From a checkpoint of a small sound classifier.
Training: soap at rate 0.0027, 18800 steps, batches of 256, held-out accuracy 99%.
Data: trained on simulated modem signals in the audio band, 78125 training examples, 61.6 epochs.
Rows from block 3 of a small sound classifier, named by matrix and row number. Rows with one number belong to one neuron. Each number is 500 + 50 x the weight over its row's rms, rounded and kept within 0 to 999. All counts start at 0. Numbers have three digits each.
After each neuron's rows are labels from the 100 clips, of 14848, where the neuron reaches its highest value: "strongest on" is what is common among them. Only what is clearly more common there than usual is listed. The data: simulated modem signals in the audio band. In brackets: how many of the 100.
# fc1: MLP up (model.blocks.3.mlp.fc1.weight, 1024x256), inputs 0-85
# fc2: MLP down (model.blocks.3.mlp.fc2.weight, 256x1024, transposed), outputs 0-85

fc1.516:500469570520500500527500542500500469500397514500500500500537500500500561500500500500447500494591432389500411500392448439521374500500572500500500574500500529500531470500500500500414500401500500561500500500454500500500572546500500500500500500500546500500500343
fc2.516:500500500379584500495500365500500500500500500500428500500500500546500500548500529546500500500620500594500500500528441474449500423599500527500500577500494452500500500500500500576530527602500458500633503548556500500500500500500500500500439500500480500500412500
strongest on: 800 baud (49); OFDM (36); frequency hopping (28)

fc1.118:429600500413500469500414500499563429500439500429539500500451500500500580500500500500582500500492440517500500500590500500500500500460500500504500556449419452500409500583543500500500500500566500470530537500500500579458500567500500478500500398458426541638377425
fc2.118:500500500584500452500500427427436500500474586473500500500464500500500417602500500500500463500611500484500500574449403607467500500500500557367500500500500500500304624500500473581500500500500451590500500428500545427596500453500582436606500500532546500500500500
strongest on: carrier: 4.5 to 5.5 kHz (59); frequency hopping (49)

fc1.411:500500526512500500552500421464405500495516500402491484500514500500500462416458500433388614500484594548553500402382500535565500469582500500500462500500419500500446374542500538500500500500556425425403386418500500500538450500383584500400601500500500500500500588
fc2.411:536516425500414468491387441500568464591500500500500556500562545551434500608500500500563422490500500377500566655500500500454551457434500500500717547506500388500503537564433500587544500500500601496415500466500466509403500500628500537490500500500517598451500500
strongest on: carrier: 4.5 to 5.5 kHz (54); frequency hopping (33)

fc1.394:500411500449500500568543500571500500500422571500500448482558500449590500500437621491500560500500518500500500500470544545500431500454543500500500500500500571323500500475636634450435500433500434500564500500500500500442497500500563500450560640500428447500466610
fc2.394:591500621549500606500439556500500500530548500500594528406500445412478500421485451451500500460500500500485500587500500500500415423513500527554569483500500572458433516500367399500499430586519603474500507500553500477572583500500488556533500500541500540445568437
strongest on: carrier: 4.5 to 5.5 kHz (99); frequency hopping (46); 8-FSK (26)

fc1.655:575575500535500500500386500439457463485500488500500479374562500460542533458443554381500500500470408500500372399463415500394422500500500500500429500455500506500538536483500500500572500455574500540500500395500500500500570500565500500500500674585389593530500500
fc2.655:500618551457500500541500460500500500524585352500459500602417426508395421500599500640630573500567500487500500601522500500500500500500500467500500509539500543516500578500477500495500580500500500363500500522500500500500500557402500408473500500500690501340596492
strongest on: carrier: 4.5 to 5.5 kHz (80); frequency hopping (56)

fc1.547:519530541500473500507619500500569471614500538500500500400500401528500500415438532377500546500415667500500500500571500500500509371474455474527572536503500463605429386544500500500500577547399500500491431586464500500500500500500580500500500500508390532500500500
fc2.547:430553500500562557500500526359500500575500418581591500500535491500500500418500414500500500654396626500450500500520430426394402569542500508500459500462566389500500586500590406500500453500524500500500500397543500500580573401415423500500500571556500500500500500
strongest on: 800 baud (36)

fc1.637:500500500500500500430500403589500555500500543427500500556500500500500451436500604530500500458500411500525434500467500478541428398500480512500500570574500584500442500500587500500560379500565500500500617500459500464405500477500500500635416373539602500500500500
fc2.637:468500500500500695500500539500500500500500512428446465500394552500580528500500461482425500558500466503619569500449500369500510536563500362533500500500500440500541390500500548556440500500500500500500500563500487524570500450548500500376500412500586500439529500
strongest on: strong noise (60); carrier: 2.5 to 3.5 kHz (54); frequency hopping (25)

fc1.20:500500500557448363500468557500500404402500500553500500500500472556445500500576534545393500500595500500500691559500473636545515500500533500422464411500418420500500536500500586500500586500500500593500558500500500440589568500591511389431500450500500500463544440
fc2.20:463585551500439511500500500505500500554500500374500500500500568500500654500500500500500500491500500655500434456500500500436500500500500401500500500523500596500562466537500500584500500500500500353500500405441467481403404500500500500560484500500619549500453593
strongest on: carrier: 4.5 to 5.5 kHz (79); strong noise (74)

fc1.502:500373429500549526504500500403500500500500591371551500566513500467500535394452537556500569504476587479500500516500500543500500598500500500500500398453537500500377553569500649500584520500500500599561442500556378485449400500500500500439500493500500500463500500
fc2.502:460500500614500592409500500500617395500500581500451429500572500389500500500500412588500500500500478500611549500500500500582500500490500500534467441510500422500517500489537500545446500500500449500500530596500475476620370413500513500592343440527500500500500418
strongest on: carrier: 4.5 to 5.5 kHz (98); strong noise (63)

fc1.609:500491500552500500500486488551542580461590500500527461434500500453544451540500544500500475500517500500420500414500382554558500500510500500431575500498500500500450464475456500436529471390428481500573542557429610554500500593500500500593500420500459500481425500
fc2.609:500500449546433500500449500500500429526500500552500585500500441500500500417500502470500500500525540500633500444500597500518394450500500554500451526548500500483359438500500500528553500500615500519500466581421411567500500433500500500500500574462500474500561500
strongest on: carrier: 2.5 to 3.5 kHz (64); frequency hopping (54)

fc1.565:604500461563500438500547440500425512500563465419500481579500531500376500572500524510475635500500500500500606444500500500500500500500553401500500572486471530500500393500425500500445451603500580500447500530500500410500500500500457628500595451500517587500351549
fc2.565:404486362560493485500589500435500500626402637413500459436523427586508500500455500500550500500500500500399500376455500500500579556411444507500526534567500406500500351500500500592500456383500445500500500485500500543417500417500560500500450506359500500500525438
strongest on: strong noise (51)

fc1.343:597532605426500475500442412500500500613500500578524571526500500500500465500500500497500425517500535500494582538500500556500500500483500500555503500500566559544556500394500500500500628460422500537444500500500444500500433500568500433500500550500500500500500447
fc2.343:452500432556593500500557525500500669500500533458541432551500545658524436547500630478435417500500500525500413507500521585500670470500590500500494500556500460485500384500462500500500500571572500500500549500500500500497510607501586556546500500416500500500500442
strongest on: carrier: 3.5 to 4.5 kHz (100)

fc1.332:500598443500500463551476461500500500432500578540460500609500468419567618500500500564431429413500500449500500500500605471406500500500500478500500523425500500455445453455434423533465500500500582500377500500500449500500500500500500447426500576500500500556610530
fc2.332:633500500500500500500500500551500540500500500500585479469500636546500500500500500500500527500500500560537500573426466524500500392562500549421500500500517500439500500500539500359540572520563500500575500531433500500500611363592466543500500409500490509443500541
strongest on: carrier: 3.5 to 4.5 kHz (76); frequency hopping (33)

fc1.399:547352500500500433549454500453566573579535500498500500500618463551500466500500582477500500500476455500563471487500500500597443564500500451500500583500500500500500424500500562500500530558500433500500500500416500500548500460500500500556500500500681500500552453
fc2.399:453583500500500599562388406389500500500479455500571446374608500500500500448520500500500593500500334519426494500471589551500636538500551608500500536536591500441588608500571500538500473500500500576500483459500510436500500533500500500500503500500500500406500629
strongest on: 800 baud (37)

fc1.39:448500500500500500371500500500458331500500500500500607573423420630550500512500345500500500601588500500430500411500578490500500440440500500500605500500500500500500500658548500500500483500590500500550432558551500500500500540442500500500457401484500500500500500
fc2.39:537500458466500578589500500500500535436500597542560426474500500500500374423500500500416500500500500500551500580500488536444408500500500474500564500626518500500463466432500419500501500500441500390500592500577456475500577500500500500479490560500408500625423500
strongest on: strong noise (53); carrier: 4.5 to 5.5 kHz (53); OFDM (32)

fc1.521:500534509500500397553500500500500551500461621500386524392460415434500432405479535500545500500546464519491417500500435567430425502408500511500514582500500500575493563591570500500500521500625500552500500431436541500500557500500354569500500500437500581500500500
fc2.521:500500474500500523500483500500500416455500500500460390500565589478613500394489500500500500500500492500500597452528500500525500615500397500607542500500500500432527439461500542427397500521461500500579500495558500613500569500500500500500500500500473500452500500
strongest on: carrier: 2.5 to 3.5 kHz (83); frequency hopping (69)

fc1.294:500500644429500444500485500630500594500478540551500500569500592504523457500527500500500579500500500402513500500456500500500500536551543500521563500500500500500439500500500543392500500544500500500500500500500500500500447492500390426545506501510500500552500500
fc2.294:500529500500469500482500608495439437500500500533500570500547437512383638428361471523500500500500500500409636554500500453500541504500500448548414449500438500500539500491500522500433410618500516610420571438500533500404500416500446500500500500500464500493500448
strongest on: carrier: 2.5 to 3.5 kHz (66); frequency hopping (50)

fc1.426:589447500635448500500500500579483412500462363525500500412431437508500536465499500542500541479500500500500500500470500571607422477500500500500500541500456562500594500500418500432500500500554500475500422573500503450563446537562555500577500486500500571410441569
fc2.426:500500500500500500382473500438492485547500500553500500500551500416562500559551407500500383500485500500461384500500500556556500500500500435500412500468538558603443542565500500500395501500500500500587590453500500546500500400500499500500500441500500455564647436
strongest on: carrier: 4.5 to 5.5 kHz (80)

fc1.83:500438500474500562500500373579546500500500500500500567594533446500500519588500500450500500495380501500500500646462560468500500500434500500500598481500500466500519500388500419511411380500449500500444500409500500500462500618500500500514461500578500527500636448
fc2.83:474483500500587500500500500451385500500500521472415500398687572577500500500500500500500541435496405500500456433516500625475500429465397458500480500500500500500500375500500529548500589500523500657500609543500500500500500500500500500500561406500576497500500436
strongest on: frequency hopping (30)

fc1.253:440500500482456389500440538438392500410500500468500500458495500565572464405500500500538500563468565452423500500451500462500529500500500546466500436545558442408500573456468445548574482500500559500500429500500428500500500601500535424574459500507570500500463571
fc2.253:500528356539500500530500500500500500526500561500500478584656500615457500500500500500510500452555500500500528378489500542500500430500500500500436500500500605552500500429500588500475500335500614500492500500549500500612500488575500501407480397500500469500500500
strongest on: carrier: 2.5 to 3.5 kHz (85); frequency hopping (82)

fc1.406:479439500500526458439546500500399453450457578437500500500454500574500500503462550500553500500500385500500500621380500500500500500500500500438535500436500556399460556391546500465500457500495500500500500451481533500577499576590625500567500500550500500500525441
fc2.406:477500399500468500460500500547560500500438500509541603475500500444472500500547572407500424562500436449500500412526463500500537635596500500500391500440480500521459500500458453500500451450642538485518500500500528581581471500555500500596535462500500421504468500
strongest on: 800 baud (56); carrier: 3.5 to 4.5 kHz (55); frequency hopping (43)

fc1.507:582488559512500509500430440405500457563500448408500500500449598500500500500477500439473555500500500537516500500500500440500466500500500587522500550506463426500461500500409531592471419550500500568419370500500394516470500500363500625532483500500500399500500424
fc2.507:500462500457500415412565391500541598452500500500500497500500376500462431500500384500458500500466500427500636500500417495490429447514526408625462474500402500500500500420614500555597500563500383477557500500445571464500500470500382383450594452500552534552500500
strongest on: strong noise (58); frequency hopping (25)

fc1.460:500500508487500500500500468529424270500557414500500566536436589500559500607456500527500500541581500439500500456500466473500621462449500500500528456562461500449500547500587598500519565414500524500472500500500577500500588434442500500500500428500500500500500466
fc2.460:571500577438455500449417615418500569567513459445500505380500451470500473615500500500496500466500500581474500500500437500500500615440500500500523500557506433523500500535500609500500498564500500500500500500331500573559500500500500500555573500544600477477534500
strongest on: carrier: 2.5 to 3.5 kHz (74)

fc1.135:500500500492500417432424500500500562500474500548459500500430500411500500398525575459637518440358550562500500500500500568441500500500392500500500500443405554500522500500535500500438500500562599601517500443500500541500433500500500500500507517500500500504500500
fc2.135:500533501419500467500500500504500500500617500448419500500500500496501575500556464513565486591500500396446568430500500500417527500370392500500448479470597500500411379441548500500570500500500580500500500500500500477486469455550468500500500451500470500444500500
strongest on: 800 baud (58); OFDM (42)

fc1.173:500505500579415500500500500551500588500500500500500500576500500500448500500500500500549564583366500460549446509500500398500548446500433500500500436548500428563473533358549600527404500500500478496637389500500581500500463500500500500500500403537461622500543500
fc2.173:500500500451551500500547500500491424469440500476500442450536359575424476500492500500419500500420416500473369500500500500594558500511490500500441500500422500500500428500435563500395378556534462500433545529563500407538500500548500393435500500356598500446500500
strongest on: frequency hopping (59)

fc1.97:500500434500500536343500531500423571500500482500500500500500500500460500500445579575419500530345500374500500456424500500609500490426500500500435648500508500500386500500623500500500550500471500500500472500442500448500500526500576500500583500421500500433500446
fc2.97:525376604427500464552500450500500500500500500456478493581500500500500500401525500440528579564580439548547413491602416500538442443576500500453500500500500489500500525500500513426500500500500500526500500500554540500483519404407454528380500500500500500428500500
strongest on: burst (70)

fc1.197:384500435563500500500500500577402500520500390500500500500487555464500520500434500500500500500500419500500550500500500530447500537500500458402422528568610582576500457353500500500500354500678500500500500500500576500557500526613500500572560500500571500500500500
fc2.197:500500556459500365500500500500500500500500535500470536500517500552500500500407500558500500493500477500408500500500500500500474500465500500339538500494500500500500603500500473567464500554500510500500434500623650500500459500449500500580500421573447501433500440
strongest on: carrier: 3.5 to 4.5 kHz (55); 2-FSK (25)

fc1.218:622500444500500500500293477500613470500484406572500500533500535391460463500450540596565500500500512500500500500523500531500499562500527500556500487556374500500405500500458500500500408500500591439500500500563500500500410536539500500500500500500500515500500426
fc2.218:443500550567500465500500500500500574500486500446478500542592500535500500446423437571500478459500500500500500445500404579475500500430500462474550479500561430482500555500500475500449485500500436482500611500394435500533406500500500436589500420500500520500521500
strongest on: carrier: 2.5 to 3.5 kHz (92); frequency hopping (64)

fc1.604:500542500452500500394431500546500546500500500500664528591500538500456500500500500500500445520500500500537655546500580423500616457421572500591500511474500500500394500500500500500500500500500541500500500414440538500576500518425500500559538528420413500483500428
fc2.604:500500500500500500500435500500500461500426500512568460540482500445500500664500444569500500399500500425500524500430500500595500531367500500492605559500500500500549540427484500500500500463484528480500500500500500500500500468500563500431500488543546500500454639
strongest on: strong noise (59)

fc1.127:590384500611465436500500467500436511500384500500484521500500447500499500500543443500500600500500500531587420500500417500592500500430500500500417500515576527537544378500575500526452429606629500500433566500500531500437501500500500462500442535582500454458582537
fc2.127:381410467560519500500542500500500500439500571500500500500500459455500381500419527500469500500500500417500535474500500435500549406545580500500439532500500420500385500538500500464500445500443500500408546500500611500470500500442500500500500456353449683500555500
strongest on: frequency hopping (53)

fc1.260:444642461464447433535500500500388500463551500500455500500500478500500500500500500500500503500500500420500453397500424500496500505449500384500500500439500500500585500500600500522551508500500541500500500500621500500500471455523492500537515500590500538574500589
fc2.260:459500500500500479454500500500500500648500500500500500536631396500500500399500500505422500500435500629519500579565447559564500500430470500545548500554500500500443563500474500371500564565500512549500500441500498500337500634500520521500500500640546500492500461
strongest on: carrier: 4.5 to 5.5 kHz (79); frequency hopping (34)

fc1.58:423500500421500500500500500443500556376569529641500563500473500500428500500500500602500500504500604500500500548477572500447545569496447579500477528570500477500564500420467535545482500402500551500500500500500499552430437461565513565500500443350500414592457500
fc2.58:500403500500560500512650500582645440500500500500500402500525500500456500456502500549442564620500453500461500419500500500500563457494598500500570625500500500500477500500469500500436393471562428500451442500500500500639500500539447500500454621500500500500500500
strongest on: strong noise (62); 50 baud (40)

fc1.656:419500500521500500500490602500364500500458397613538500473500500517553541455496500491558453500500500470584500500684500500500548507500405480589500462585614500500419460500500500500500590500500562583500601464543582500500609571521500527500461451402429500578500500
fc2.656:534500403486358500491474500377500494500602500500500434545500500527460500533500500500500500594458568464500609500434469500500565523500418552389500542500441608500537491500541515500500414500500500500500500495558500511500500385500655500500500500500596500500500500
strongest on: carrier: 2.5 to 3.5 kHz (68); strong noise (53)

fc1.479:500500500425476500520590500500500439500487573500557500430500500500484396524443500475500500500500500521482442582472459519500338557500500584500436467500500500449572530500505500500500500492500500500507500420572500492500454500516500578356477517500386629477500500
fc2.479:530530478555500399500463500500547500500612441514500500550500441503571529599537500500500480500500500530505582478492597631379373395421500448481500500586476378500416542443555500543500500500500445429432572445500465422492411475412448411500500500611498501546500430
strongest on: strong noise (72); carrier: 3.5 to 4.5 kHz (52)

fc1.82:500500436500420525429566448669452500385580500500526500500515500500500500523500500514443500471500445525483500541500500500500500500500500503500500500500607500397515554508500465581467442557504500636500472500563467500420546532500500475500500570480550634467428372
fc2.82:451500500500581519576500500500543507500564500500416445468500500500500604500500500568463500469421500633500579500500500455468500525500500382479500531500563500500411500480500540429519519471405500459533500520535456500500500442410423459500500462500539500544613394
strongest on: strong noise (70); fading (62); carrier: 3.5 to 4.5 kHz (54)

fc1.746:500500393480546500556460500415509527500500610562500500566500477456487500500500438500513567500613565450431458500431500500500500500500418566500557520500500459500573500327411555500500500500443500500394500468500500489546580389599578500500500544500500424500467446
fc2.746:500484408578425572500500500540600500399400500500500500500500586446551581449500500500456446544500500459500643587415500511375500500500500500500588500500500500500500500599500540500425486492518459500500500586535500500474602500410500478517571500556507500433500579
strongest on: strong noise (61); frequency hopping (32)

fc1.559:414500500621559551500593500612404529413417500500565486463534500576557435616500500500546386481419500545500500500479672500364500500500500500500500500500500500406500544500500446500428500620500500500515500571476500562500401500500557556500462454457500500500500462
fc2.559:500508500500500526500500517394451521500500500500500513548500500541500448500500410384378500500500538500500546539500595500500500500448623472500579500619588551500650544555584500500500472621466500500500459558500500500408500539500500500500500500387470579500500613
strongest on: carrier: 3.5 to 4.5 kHz (95); 800 baud (47); frequency hopping (38); modulation: 8-FSK (27)

fc1.718:500500500552544500533500548500517450483664500500534500500430446500458500565500512500500569499500500594500500549500500500436500500411500500500426500477500465395468500500500500500603597598500500500500516460557500500500657500589530521566529595600431500453500622
fc2.718:504500439459500381500438500621581500500578528553543500449500500488500500500500500615500485463475449500389500500485500500624500500477500521538491559456490500430436598417500408500500500454574545510500500662500591500467582480500528494518500379500500500336500445
strongest on: carrier: 3.5 to 4.5 kHz (97); 800 baud (67); OFDM (31); modulation: frequency hopping (31)

fc1.719:446500500417459500500500500500500548614500500500500469420500566475595500450529415500500500500500521500536500500488447378500461611385500500466436450587579500500534428500500568420500448500551500500500574494500500500500569500526495500397500500453534500445500500
fc2.719:500488500500508500546436362500500500500500500500559476540500445565449500628500612653500488446500564567500500500500500500500535500500562543515553500535370500469526638486590500500500548500449500520500462500500516500557613373500500412500500556522484519500500500
strongest on: carrier: 4.5 to 5.5 kHz (72); 800 baud (42); frequency hopping (33)

fc1.558:452500550511558554500456464500500500582472500341500529584500419413562500500500522500500500500322560519500500500562438410610500452448500464500500598425610500478484574483500500500460392500547500591500500500572500500628425500544483569487500539500508493500533552
fc2.558:606541561445423500445463500478500500525580500487500484500500564572500500455500441500500488626686531500560511500500500500500610531500433566500500500500561500576500500500500500480409500500537426463500500536500468500583514432609500500450545500470533500500619500
strongest on: carrier: 4.5 to 5.5 kHz (90)

fc1.596:500500449500434548537516554442500500500611500433569500500500526540500500500500500500542415500500500562575500441413571426418500500500448457500504542432500500441500500500500609469500500500500570416439533500500500412500500553500443500414437548490500470575500451
fc2.596:500500556603500500613482476491500500555500451500444500560592500479500593500500420481500500500424500500594425446600500550500500536446570542500500432500500500351500525500467500500580475500548500500545529431500500500454569547500444500613500500416378575575398500
strongest on: carrier: 1.5 to 2.5 kHz (89); frequency hopping (83); 200 baud (38)

fc1.501:411448500500500439500500444426469426500434493459500500500477416522594500500500500500500444500455500500555469500500450500399500542435547602546500570468425500500500500550557556542357481604500500509500500500500470500500500500482500384629618500500438557561500546
fc2.501:500500500500530525445500440547505500500582500554529370557500500500500513500500562409500500536325571560582617400500500526500500411500538422591500542407553500579500500445550526500500500582632500500500499500562497396440500500500500543500479534500500500500376500
strongest on: carrier: 2.5 to 3.5 kHz (70); frequency hopping (47)

fc1.361:407479496500500500306404500500500516500500445500500571479468541531461569500500500500474506303458500500500592414500400467500500526473534500534500500500500441461500500445541500500577500500370500550462420513500589500500500500500544500500599435500500500500589500
fc2.361:500500500409531500458500500500545500453500500500500500500445500500596500500577547500500500500500402403437500500500500608454500440425512500500560500449463448500527500500500500500373603500500500500500500428608434453500359414548500409529534524406500500500500486
strongest on: strong noise (55); carrier: 4.5 to 5.5 kHz (54); frequency hopping (43)

fc1.5:509551500500588570529567500394500540500500500500500500446500500500469500523445547431563425500427500500456596500568532500472500410500500500500500500500500500389546537629500587451500500500442380396459500581405500538500500507468476500500405472500500589500443524
fc2.5:393469546500427569425500603433447402511570561500500577500500500462500484392512500500500500410394500415384500477624500535500530386500500500428500574500500564500425500375610422469518525500411553493433500452489484500549500500632500570450500542500481500294500500
strongest on: carrier: 3.5 to 4.5 kHz (66); frequency hopping (37); 8-FSK (27)

fc1.284:500500570500500529443500643500500500361605500500409500500500500547392500446500458625594422364500500500539500521500500543500500566414500500701500551500500445434561444500585440500522520525500558500432382550500500549500537465465500500500401558500500500418500500
fc2.284:434402500500500552500500474500583568500500500500500500500500566532560431500500500470452570451500500500449500500500500610500500471589500500500500500533460538528500500500500500386500500467431438500500500468441500540500553542500500578500622562500490500410422491
strongest on: carrier: 3.5 to 4.5 kHz (64); 8-FSK (28); frequency hopping (25)

fc1.651:500641571468500500500429598500500500599617500503500486532378500500431568529500500373500500440484549403500520527500500500500398500500550494551500500540507468500500466500500534428526529604500399500464500500556500500500500560573567491478562578386500500500500500
fc2.651:432479396442500557500500500500500500413500500500537625469550399478500500500500500500403598466559424571421400500595500500478500600616500500500500500487584500500500500477500380500500500430500437553477550500500500517500419500500500557595392500467450500500472405
strongest on: strong noise (63); carrier: 2.5 to 3.5 kHz (55)

fc1.288:500500500500563386500441500500607397611553500500531531500500519500580471500402606562559500467500548525500603500500590451549533500439441500500500500500500500439545451500456500550500500412500500500500660575400500500507500500500500500525500529500573538380500500
fc2.288:500500500306500534454578558500410572500500385427425614437500500476453594500500500500429500500571500500500500500604500500446557500500500579515500500521500447523451609500500500543490393460457471500500510500500500500463460422535568500500587500520412500461401500
strongest on: carrier: 2.5 to 3.5 kHz (62); OFDM (28)

fc1.325:500444500545530419603500576500439543500500527418449402399500520564461500458500500500470443500404539435500500601500511503500476500500459480445461500387500542439500500602535517500452500500445500500609500500500431500500500539500500500500500500500500500390453717
fc2.325:500500500500448481500500442500500500500500500539533604524500500500524500563449500500500560483554500500428552419563561463500500576500450500556500409408476624452500565500500385590448552464444500591500574491500510496500500500401430500364500519552496500500500461
strongest on: carrier: 4.5 to 5.5 kHz (94); strong noise (54)

fc1.148:500564476500500500500433500500500565449517500429500500466503523573500500609500500500500410500611365500500500460430500467483594500452538500401541394564432449500453425500466500500500500594453500500621462467500500426557500500554586601446500500500500500500500500
fc2.148:500516500550391425500491500500595548500369500615500500500500500602657500622500404500600500439500468500500500532500500361500500402500373500500440548483500500430500466418519500360577500500500451500500511500407579582500623500482500500500540500500500500500500530
strongest on: strong noise (58); carrier: 4.5 to 5.5 kHz (50)

fc1.217:610548500500500500448500537547396448500489408481500500500533565500442500437500584548535579500442607426500500485500543573434500500500621618500541431402500500500500500565477407580445460500394500425462501500500397420500527500542521500401389581500500500428500508
fc2.217:500500500357500500573500530500524498500466603563610477500500500500590500500362500500439485594500616500500579451500500500500500500500500603500500500396427442500387500500601476517430454481546500623575413477512501500457534440500494500500500444500408500500511579
strongest on: strong noise (63); carrier: 3.5 to 4.5 kHz (52); frequency hopping (36)

fc1.622:403500500441609500441440500500440500481500500443500613500500396532408438500500433500500417500500342500500500467563478500433408500500500500568500519500500534452480390500500500500500500500549500534500500559500400454500436500498418540500429525500540500500579500
fc2.622:405500500500559500500500413431526462500500513500500500500500566500503413500500500627500555500547517451366500537500548500500394500500500500567500358500401511586523420500500500558500506544500500500500500500500439621578500558384500408463500594500500557500500500
strongest on: carrier: 3.5 to 4.5 kHz (86); frequency hopping (51); symbol rate: 50 baud (40); 8-FSK (25)

fc1.469:500422500483500500489447500500500500500542439500489512500500463500431547531422500500464500500391500500500557500621500500500500500500398434460501500500437500543500559500595500500500563500500500479500500500648573500500500600500500500437500521500500486500554500
fc2.469:660500424500480500500500500500523439500500500500500576500566500500500500500470452469500464526432453625614574500500500584500572580543531597500500500500570572500416500500500662500583492500621410527548549500500543500462500546500500500500500540417550569500500500
strongest on: carrier: 3.5 to 4.5 kHz (96); frequency hopping (38); 8-FSK (29)

fc1.275:578576500381500500500450519430500584496585500468446618581500500487500500404468500500500457500500429500547434500500586500500500548500500500431500392500451500500500420500500527501500500500500540394586427500555437483543500500505441422500520509536500532552604500
fc2.275:500500500473364527500500500500500405500551500534457500500500500561558500500544498500498500504500414500500500500586500552613524500500543462542500523522474500500470500544547500500467457500430410500528500500414500394500500600500541500500500500556500500569500469
strongest on: carrier: 1.5 to 2.5 kHz (90); frequency hopping (39)

fc1.71:500500564434434500479500500416500429473530566500640429461500445471567500500522500613317500569500428600441500565553582500589500467500550500500500407500467450444500425500456500584500500460500500561500500500422500541408458446500500646500473500529500460430500500
fc2.71:670478438400472500504462500631414500500500500500459510445543500500500500438440501449634461500500500503544500500460538410456538488514500500472344539500500500444500515500500501392474471564500500411500500508500500500532492550500544500453461500438541500558640500
strongest on: burst (94)

fc1.476:500441500500500473500517500540500500500605500500561500500500500412500569379500500500365500442500480472448505500579500500500545459482499512563500500458500500500500500500500542459500458547548500560415500559500544475500580596516500424500500500558540602500542500
fc2.476:435468533535483497500500500500500500500500535500637500527513605500500500500500500500527535500500500560500500500500468500500468500475500500500500500576454500556500500391397436630536449500500547403500457562500410678576430435582440500500484500500543498500595538
strongest on: 800 baud (49); OFDM (33); frequency hopping (28)

fc1.84:500500500482568500518567351597564500500411448500540500500500500500529426500500500443500470500404500500533431500500422500500500399500500500500500500574415500500597494500592447500500500500500500537500515530500500500535460500500554500523378500500500500562500567
fc2.84:500500656427393484423500637500500456500548500500500500500500500416414500500420500477500500500500540504500500500500535593598473500500500500451364449500545500500476500414366433444531500500500500500493500471468498500500500429500500500500503500535438500572500500
strongest on: carrier: 4.5 to 5.5 kHz (71); frequency hopping (43); 8-FSK (25)

fc1.621:500425504563500617500475500540500500500500500500453500573493479438579527491449500500393607441451500500500500500546569500500500500500437500500446500465500500454473609393500500500500504637557500500558595535500611500446500465500511500500500487500526370564500500
fc2.621:540500500386500468500500500500500500500500500500475500500500500500634581500500489478546409577472500500573500500446453408500500641500500632500464569470453369500500500508500500500402500471482500500500500533500370544556500579508500500500500373500427500500500500
strongest on: strong noise (55)

fc1.180:500500500483456497500500500422544450567461500491527500500457537360425500453518435551500429554500446500603500500407500471458591459535547500446500464386500531528500500559500500500481500500500500500557500500573500500638426468514390500453583576500395569538592500
fc2.180:423500580500500500453500557500436500458463436500500493519542500500500500500500448500500500599478431509531500500431500500615519570565500500435500500566389500500444445372495500498549486419580604415500500584452500576467468538500407421634500459500500555500500500
strongest on: frequency hopping (66); carrier: 1.5 to 2.5 kHz (58)

fc1.635:561600453500500643500500500500621500520552556500590500538500500555333515500500445478500500450500500500539500500500552468500500500419500500500466500500463500437447500453567357474500561500547426357406457417500531500461500500426415472500460500500500526518500500
fc2.635:500500609560500500500524564471500500457418500604500500452500441500562500441523516500583516594364523546478437404500500500500508533500500535421500426512500440594476633422500583425579500388479553500536465490500500439494500500500500547500452500434589500500391500
strongest on: carrier: 1.5 to 2.5 kHz (82); frequency hopping (44); 8-FSK (27)

fc1.155:500500500468533581457436500589387500463437447419500500500530524424430547500500437520411500470377500500438401500500425443375500547471500500500597577500500500500500463500500500500500561500624392451456500500546500599500500500500548411441500500500500554430500596
fc2.155:498500500500500570500500473500500500594500500500500633458500368454500454500570556436510500500500500442500554500452399500568500500500500487500500500500406500482632500500500549435367550500500555575500521500500500500560477398500500581500500500500500500500387461
strongest on: frequency hopping (69)

fc1.682:560425500500500414555417500433500436413500486500526500500500500500500500500500500525500500480437500593500500500481541446456424621589602500500500443500500500568500366392442500500632444581422500500545500513583500500568500500578500500595500592546500422500500455
fc2.682:487538462500585481568500500500548500500529500500500601627425500500500500291400500500500500509500500500500394472565339558500500376604500578563500500416542500596500500565500413514413500500500500472500500500500500500500569452554524500500358500500443476500475500
strongest on: carrier: 4.5 to 5.5 kHz (95); 800 baud (51); frequency hopping (48); modulation: OFDM (30)

fc1.109:421500520500500424500500500500433500500335500410500516547500500500539500453500500500645441634500400500500500426387444500500500400515590500500500492500500500500378533500500512500500500576500500517500537500500500500522559442580500525500500500500500500400517527
fc2.109:500562443414500500500500401444500542561500473550500500500405500422500500457409465360543536582497624500500597500423500515382500500500478500520500544457474500449564612500500500476569582500476500500500547432369404604399399547500500500452536428500500500500500521
strongest on: carrier: 3.5 to 4.5 kHz (97); 800 baud (47); chirp spread spectrum (30)